{"arch": "swin", "model": "sound classifier", "dataset": "synthesised imitations of 52 everyday sounds, one a clip", "train_examples": 39062, "time_shift_ms": 50, "n_mels": 64, "hop_length": 320, "input": "log_mel", "spec_augment": true, "win_length": 400, "targets": ["sound", "group"], "num_classes": [52, 7], "norm": "layernorm", "norm_position": "pre", "activation": "relu", "mlp_ratio": 3, "head_dim": 64, "fused_qkv": false, "bias": "all", "qk_norm": false, "layer_scale_init": 0.1, "parallel_block": false, "inner_norm": false, "patch_size": [4, 4], "conv_stem": true, "depths": [3, 6, 3], "widths": [80, 160, 320], "loss": "cross_entropy", "init": "torch_default", "residual_init": "none", "optimizer": "muon", "muon_scale": "spectral", "lr": 0.015, "momentum": 0.9, "nesterov": true, "orthogonalizer": "newton_schulz_5", "adamw_lr_other_params": 0.00089, "steps": 9800, "batch_size": 192, "epochs": 48.2, "lr_schedule": "step", "warmup_steps": 490, "weight_decay": 0.01, "adamw_weight_decay_other_params": 0.05}
Rows from block 6, named by matrix and row number. Rows with one number belong to one attention dimension. Each number is 128 + 32 x the weight over the matrix's rms, rounded and kept within 0 to 255. All counts start at 0.
# q: window attention query (model.blocks.6.attn.q.weight, 128x160), inputs 80-159
# k: window attention key (model.blocks.6.attn.k.weight, 128x160), inputs 80-159
q.33 [174 174 139 105 123 140 113 121 152 161 145 105 178 139 134  78 140  80  88 170 153 163 144 164 162 155 160 122 147 120 156 104 137 159  91 104 145 130 111 133  61  86 116 110 151 144 135  75 106 110  88 158 171 111 170 102  81  91 129  92 116 118 145  85  85 143  82 125 170 109 178 126  86  64 124 161 188 147 130 112]
q.34 [149 168 130 127 143 129 143 173 104 163  87 104 106 146 176 117 136 134 108 132  83 119 119 120  92 108 116  62 124 139  95 124 143  85 121 115  63 129 152 187 131  87 128  94 149 158 103 115 136 150 146 138 143 117 129 101 233  79 112  96 113 173  91 164 183 114 136 147 169 121  98 104 116 128  88 127 116 172 131 179]
q.35 [190 149 117 100 106 143 124 139 119 125  85 185 126 113 127 159 108 105 140 135 146 129 157 119  89 113 138 103  77 115 175 171 154 115 113  82 125 121 183  96 144 153 137 143  90 174 122 118 119 155 112 123  86 119 118 159 143 115 119 151 127  63 128 152  82 116 134 144 124 132 107  61 145 136 124 145 153 147 152 102]
q.36 [107 173 110 108 168 127 179 128 126 115  91  89 167  92 126 119 125 131 120 176 168 116  87 108 126 158 139 111 124 141 160 119 127 152 122 102 106 110  95 118  98 135 148 108 164  96 136  93 154 122 124 138  99 163 145 140 118 156 110  84  64 153 108  97 120  73 166  58 174 115 166  86 159 119 124 128 199  99 145 137]
q.37 [ 80 112 146  74 112 151  77 147 152  86  85 127 159 109 115 108 118 142 133 110 127  83  98 116 207 121 139 133 139 107  88 105 122 116 113 135 152 112 182  80  92 126 113 115 188 115 156 151  80 127  83 197  70  89 147 115 126 140 142  98 117 148 211 149 171 141 184 105  68 174 150  83  62 112 122 180 123 126 140 173]
q.38 [160 106 120  96  77  96  85 143 147 104 101 126 135 156 109 134 149 175 134  92 123 107 125 147 132 133  68 113  84 151 142 159 125  47 139 142 111  88 210 162 108 111 112 124  80 163 135 114  57 123 155  94  89 175  75 105 184 134  72 143 167 134 105 145 117 156 131 155 160 163 144  93  45 128 222 137 159 136 164 140]
q.39 [117  59 161 107 172 167 147 168 128 126 167  53 146 107 152 125  65 160 118 145 154 135 124  85 136  90  84 109 215 123 128 183  92 126 161 128 151 171 143 123 141 119 136 126 144  95 108  98 123 182  61 152  98 123 155  57  67 170 184 124 120 167 170 123  85 131 161 144 145 103 157 145 130 127 116 117 118  63 131 164]
q.40 [ 88 107 178 191  57  74 106 143 165 139 123 127 126 141 138 152 166 138 165 107 117 187 156 126 111 163 100 171 107 118 172 118 153 112 119 140 128 125 143 137 143 110 147 116 107 130 135 162 208 133 165 104  99 112  56 145 119 138  69 124 130 140  68 106 173 119  98  94 141 162  92  99 143 106  93 162  69 133  74  92]
q.41 [111 121 141 130 108 153  81 124 103 132  83  91 159 113 130  90 122 116  99 134 135 107 164 132 158 126 113 139 128 101 138 108 179  81  80  62  80  78 162 137 136  87 156  87  73 138 150 104 104 156 126  78 120 207 113  98 133 126 130 249 140  94 120 156 131 151 104 127 120 122 111 113 120 105 148  93 157 150 112 154]
q.42 [182  99  96 127 131 156 130 118 129 162 106  85 176  91 114 108  98 133 127  68 133 146 143 157 157 142 127 181 150 152 152 138 135 142 134 147 144 151 125 121  98 101 137 140 153  84 131 109 169 122 145 137 150 157 169  81  84 120  95 113 143  97 163 123 154 110 150  94 104 159 185  97 102 130 150 126 119  59 164 171]
q.43 [134 119  93 165  85  87 128 102  96 191 113  41 131 157 175 105  96  90 140  88 134  92 156  72 130 146 175  88 116 150 157 154 151  79 108 129  85 134 194 162 125  84 136 103 157 125 102 105 161  81 118 113 123 143 150 153 182 129 122 144 156 166 139 151 169 184 117 173 110 125 102 101 135 152 119  99 118 180 158 125]
q.44 [166 122 114 130 104 180 175 135 176 145 162 133 122 105  99 153 114 156 172 120  60 121  37 162 145 113  88 178 140  90 100  61 111  40 156 141 129 140 139 133 106 179 110 153 146 153 157 109  78 143  88 175 209 131 138 124 160 100 199 108 129 110 157 146 173 103 138 138 105 160  86 165 133 133 174 128 116 144 174 151]
q.45 [ 84 137 132 147 116 116 131 127 167  77 136 195 173 127 120 116 112  59 140 154 171 120 158 101 185 119 105  65 129 134 137 164 181 168 114 154 177 119  95 120  72 139 148 177  54 123 148  86  68  99 168  65  93 139 134 149 136 123 104 153 163  83 135  94 124  84 135 109 146 129 115 102 104 129 163  87 131 121 144 110]
q.46 [130 162 189 155 139  72 120 169 140 108 103 124 169 152 143 172 126  74 128 158 123 139 162 144 146  74  86  92  95 161 157 123 148  90  61 170 174  95 191  91 131 148 124 117  98 166 178 168 135  66  97  98 149 161 141 194 127 147 142 151 149  89 140 138 104 173  93 129 108 115 142  81  69 127 161 175 162 162 104  98]
q.47 [ 98 137 149 112  85 105 171 104 120 138 163 153  82 143 193 129 169 144 149 166 117 129 166 118 132 100 122 128 124 114 122 121 127  70 138 150  84 101 158 142 105 153 185 127 114 158  97 102 152 138  70 120  50 117  66 150 201 132 121 156 158 171 163 138 132 115 175 160 110  96  62 161 101 114 132 125 104 128 153  91]
q.48 [140 168 104 121 119 119 153 128 120 123 157 150  74  99 140 125 129 223 130  91 137 149 149 119 167 122 151 187  75 125  97  91 147  85 112 110  90 138 101 112 144 110  90  62 180 148 130 128 173 114 129 104 163 201 116 123 202 180 125 126 104 149 123 165 117 181 124 109 123 114 170 138 129  81 172 143  90 146  72 151]
q.49 [125  84 159  99 119 116 160  78 149  97 129 147 132 127 143  90 112 114 145 135 124 120  74 100 215  85 116 142 138 161  72 141 142 162 135 114  96 110 189 131 168 138  97 141 161  85 153 122 183 132 107 122 121 133 201 146 115 103 137   0 131 141 107  96 184  90 116 158  99 160 110 169 130 136  98 141 130 175 168 144]
q.50 [162 129 130 125 116 127 116 108 177 186 146 121 174 181 167 113 110 127  81 143 141 113 122  94 110 182 199 167 145 104 136 115 156 108 109  76 132 151 111 135 151 140 128 106 187 119 108 115  86 140 120 154 125 107 167  96  62 132 153 160 115  80 178 101  87 108 108 175 146 142 140 161 139 100 144 131 103 120 139 178]
q.51 [131 148 147 121 230 114 120 209 155  91 124  58  92  99  71 203 118 158 108 135 170 130 182 146 119 149 111  88 138 176 166 102 166 146 166 144  81 197 145 115 120 125 124 176 165  97 152 102  93 120 134 102  88 104 153  73 142  72 187 169 142 165  96 126 128 136 123 222  84  87 146  62 161 138  73 114 145 152 110 127]
k.33 [135 103 121 143 142 131 128 120  70 183 111  90 144 112 119 169 132 138 166 128 178 111 119 120 125 130 116 155 162 111 146 140  95 190 148 151 138 116 148  80 158 143 132  99 125 175 103 149  98 123 175 130 143 127 138 134 131 136  50 170 123 120 104 119 124 118  98  50  54 108 134 133 143 152 170  92 153 140 130 101]
k.34 [140 109 163 156 139 109 130 169 148 135 112  79  96 188 152  90 143  98 150 157 142 132  99 170  82 153 109 163 129 140 111  83 100 112 133 119 165 150 112 109 130 168 114 172 126 103 141 138  93 112 115 152 130 137 115 126  69 124  75 104 141  93 161  95 146 118 115  89 160 152 125 132 127 154 140 142 107 161 110 146]
k.35 [ 68 147  89 128 111 105 200 159 156 108 106  92 130 178 156  95  91 120 127 161 101  95 115 148 139 146 177 100 126 115 118 119 161 130 117 139 148  97 114 122 119 135  99 164 120 118 100 178 162 182 129  71 164 119 209 122  83 110 114 124 118 153 122 136 156 166 140 146 148 158 128 189 131 139 122 164 134  89  91 146]
k.36 [148  97  90 128 108 207 125 132 118 157 149 154 196 119 135 191 121 138 120 126  99 128 125 122 128 141 144  86  99 129 102  65  82 151 142  65 122 121 101  94 166  90 153 148 111 177 135 142 150 108 122 139 124 174 174 130 155  85 107 190 122 180 155 116 127 137  79 117 106 156 110 143 120 115 162  92 120 102 174  89]
k.37 [164 184 120  95 110 168 174 140  83 115 149  98 153 131 110 151  80 174 178 157 131 143 164 146 117 159 136 114 105  93 171  37 150 141 104 136 109 127  43 137 151  85 111  93 141 129 165 145 110 108 106 137 176  88 138 161 190 151  66 215 134 121  85 191 152 134 124 139 163 101 148 134 152 128 127  95 144 143 139  97]
k.38 [131 118 124 137 104 218 155 113 113 126 143 173 163  99 163  64 114 116 130 169 120  94  72 134 106 125 156 199 159 107 147  61 118 151 148 176 156 184  75 107  91 171 133 139 146  99 126 150 184  88  86 100 143  64 182 101  46 122 129 186  63  97  91 140  91  92 156  85 151 180 166 119 110 151  91 152 146  76 154 160]
k.39 [163 133 151 137 141 127 140 110 148 136 183 176 148 114 126 107 117 141 104  87  71 104 115  99 190 120 140 142 107 149  69 164  99 120 153 134  81 216 124 149 103 170 103  81 113 138 175 119 141  96 156 106 123  97  59 101 186 161 196  89  91 144 124 132  99 137 127 108 123 116 132 109  80  74  88 127 181 135 167  93]
k.40 [ 81 157 149 109 150 123  72  83 179 114  84 153  85 132 152  81  99 134 124 158 162 121 102  58  91 120 149 156  92 118 144 184 141 174 127 137 188 165 131 130 155 131 126 109  87  80 175  81 167 168 108  14 132 129 143 141 110 120 208  69 140 108 150 116 137 124 122 102  82  98 135  88 124 149 154 160  55 125 145 109]
k.41 [123 165 169 103  92  86 132  88 151 203  84 111  89 159 149 161  90 118 103 189 146  81  81 178  75 157  98 125  99 171  83 139 157 140 117 119 135 114 144  37 142 146 143 114 138  68  84 131 107 106 118 150 166 159 113 144 145  94 142 100 128 145  81 179 105  88 148 128 156 108 128 112 139 163 146 133 180 139 144 123]
k.42 [130 118 124 117 104 153 114 134  81 105 155 183 160  92 150 171 151 151 152 122 168 148 163 108  91 140 146 139 119 105 143 142 142 147  59 136 163 119 137 135 140 139 150 139  91 137 148  93  83 128 142 126 119  92 113 186 113 156 114 157  83 153  55 146 145 118  94 110  87 102 111 149 135 139 132 139 155 143 110 103]
k.43 [ 81 140 152 143 175 135 111 162 140 105 126 141 141 147 145 113 138 145 155 115 137 126  63 110 104 129 130 154 151 168  99 187 128 111 108 118 204  69 120 111 154 127 145 164 106 100 124  48  66 102 155 103  60  88 129 103 125 139 124 162 171 136 124 102 143 105  84 166 151 157 140 153 105 158 138 115 126 134  99 164]
k.44 [156  79 152 142 101 151  65 104 185  85 160  86 172 118 125  96 109 140 102 121 140 141 180 118  93 122 144 114 143 142 100  91 184 161 148  93 121 138 167 182 121 115  73 107 102 144 117 114 130 116 144 129 154 105  89 139  68 130 121 115 135 128  89 139 138 123  95 124 196  68 126 119 204  82  99 140 129 116 133  84]
k.45 [ 95 134 132 114 130 153 183  93 152 118 138 133 149  83 124 114  66 145 140  92 131 101  95 117 157 199  77 104 166 149 121  77 170  95 144 125 126 135 102 107 131  83 114 119 137 143 104 110 178 121  77 131 149 130 162 145 146 150 178 138 182 117 129 142  77 181 138 136 111 188 100 123 164 133 129 194 154 167 154 118]
k.46 [ 86 137 126  73 181 146 139  87 180 215 133 101 127 125 161 117 126 131  81 127 185 109 115 100 166 104 136  95 163 102  91 141 189 192 147 151 119 120  92  70 154 150 100 112  64 119 126 109  68 115 115 124 172 118 140  68 120 111 155 112 130  97 122 183 142 117 112 133 135 194 140  99 142 165 130  98 116 103 131 147]
k.47 [115 162  91 152 153 176 104 144 182 158 143 105  77 168  87 114 129 154 131 111 122 130 104  80 138 145 130 128 168 157 151  83 203 125  83 139 138 198 152 129 133 114  99 149 119 145 111 108 145 105 146  91 127 157  86  85  84 109  91  84 184  99  82 170 101  76 101 147 165 165 159 100 135 160  82 130 145 122 116 131]
k.48 [155  85 106 116 187 197 100 125 132 133 144 114 116 159 114 194 157 123 107 109 121 116 114 144  73  80 100 145 185 153 136 122 102 142 144  88 120  92 166 130 186  66 133 157  87 186 101 115 123 123 157 148 112  87  92 139  86  99 127 168  77  89 123 175 107  92 121  90 125  99 149  65 133 134  97 118 130 144 122  84]
k.49 [115  93  85 119 125 108 112 143 154 127 181  43 102  90 114 121  59 141 187  71 158 136  99 114 123 166  93 118 191 132 100 109 149  79 160  86 130 158 106 183  98 113 160 162 123 119  75 160  79 120 135 110 120 144 122  80 141 157 158 217 157 100 156 161 188 193 149 113 105 150 115 148 143 181 145 164  99  87 162 110]
k.50 [155 113  68 136 144  59 137 166 155 184 170 141 103 131 154 148 118 129  91 168 138 123 112  92 128 138 114 146  87 127  68 149  93  98 177  94 103  77 193  88 122 131 111  83  79 150 119 169  87 120 172  89 205 133  78 141 140 134  77 171 121 102 116 121 107 208 154  78  66 159 102 118  93 191 122 170 148 121 100 129]
k.51 [ 74 128 138 194 158 186 110 154 130 161 135 147 104 139 176  71 116  90 153 112  73  96 135 144 109 116 120 167 143 164 117 196  71 108 179 134  71 110 102  80 128  85 153 101 142 145 140 160 137 150 143 130  79 137 191 153 179 108 192 121 130 100 141  63 143 119 178 131 146 101 138  98 147 150 110 135 144 118  29 125]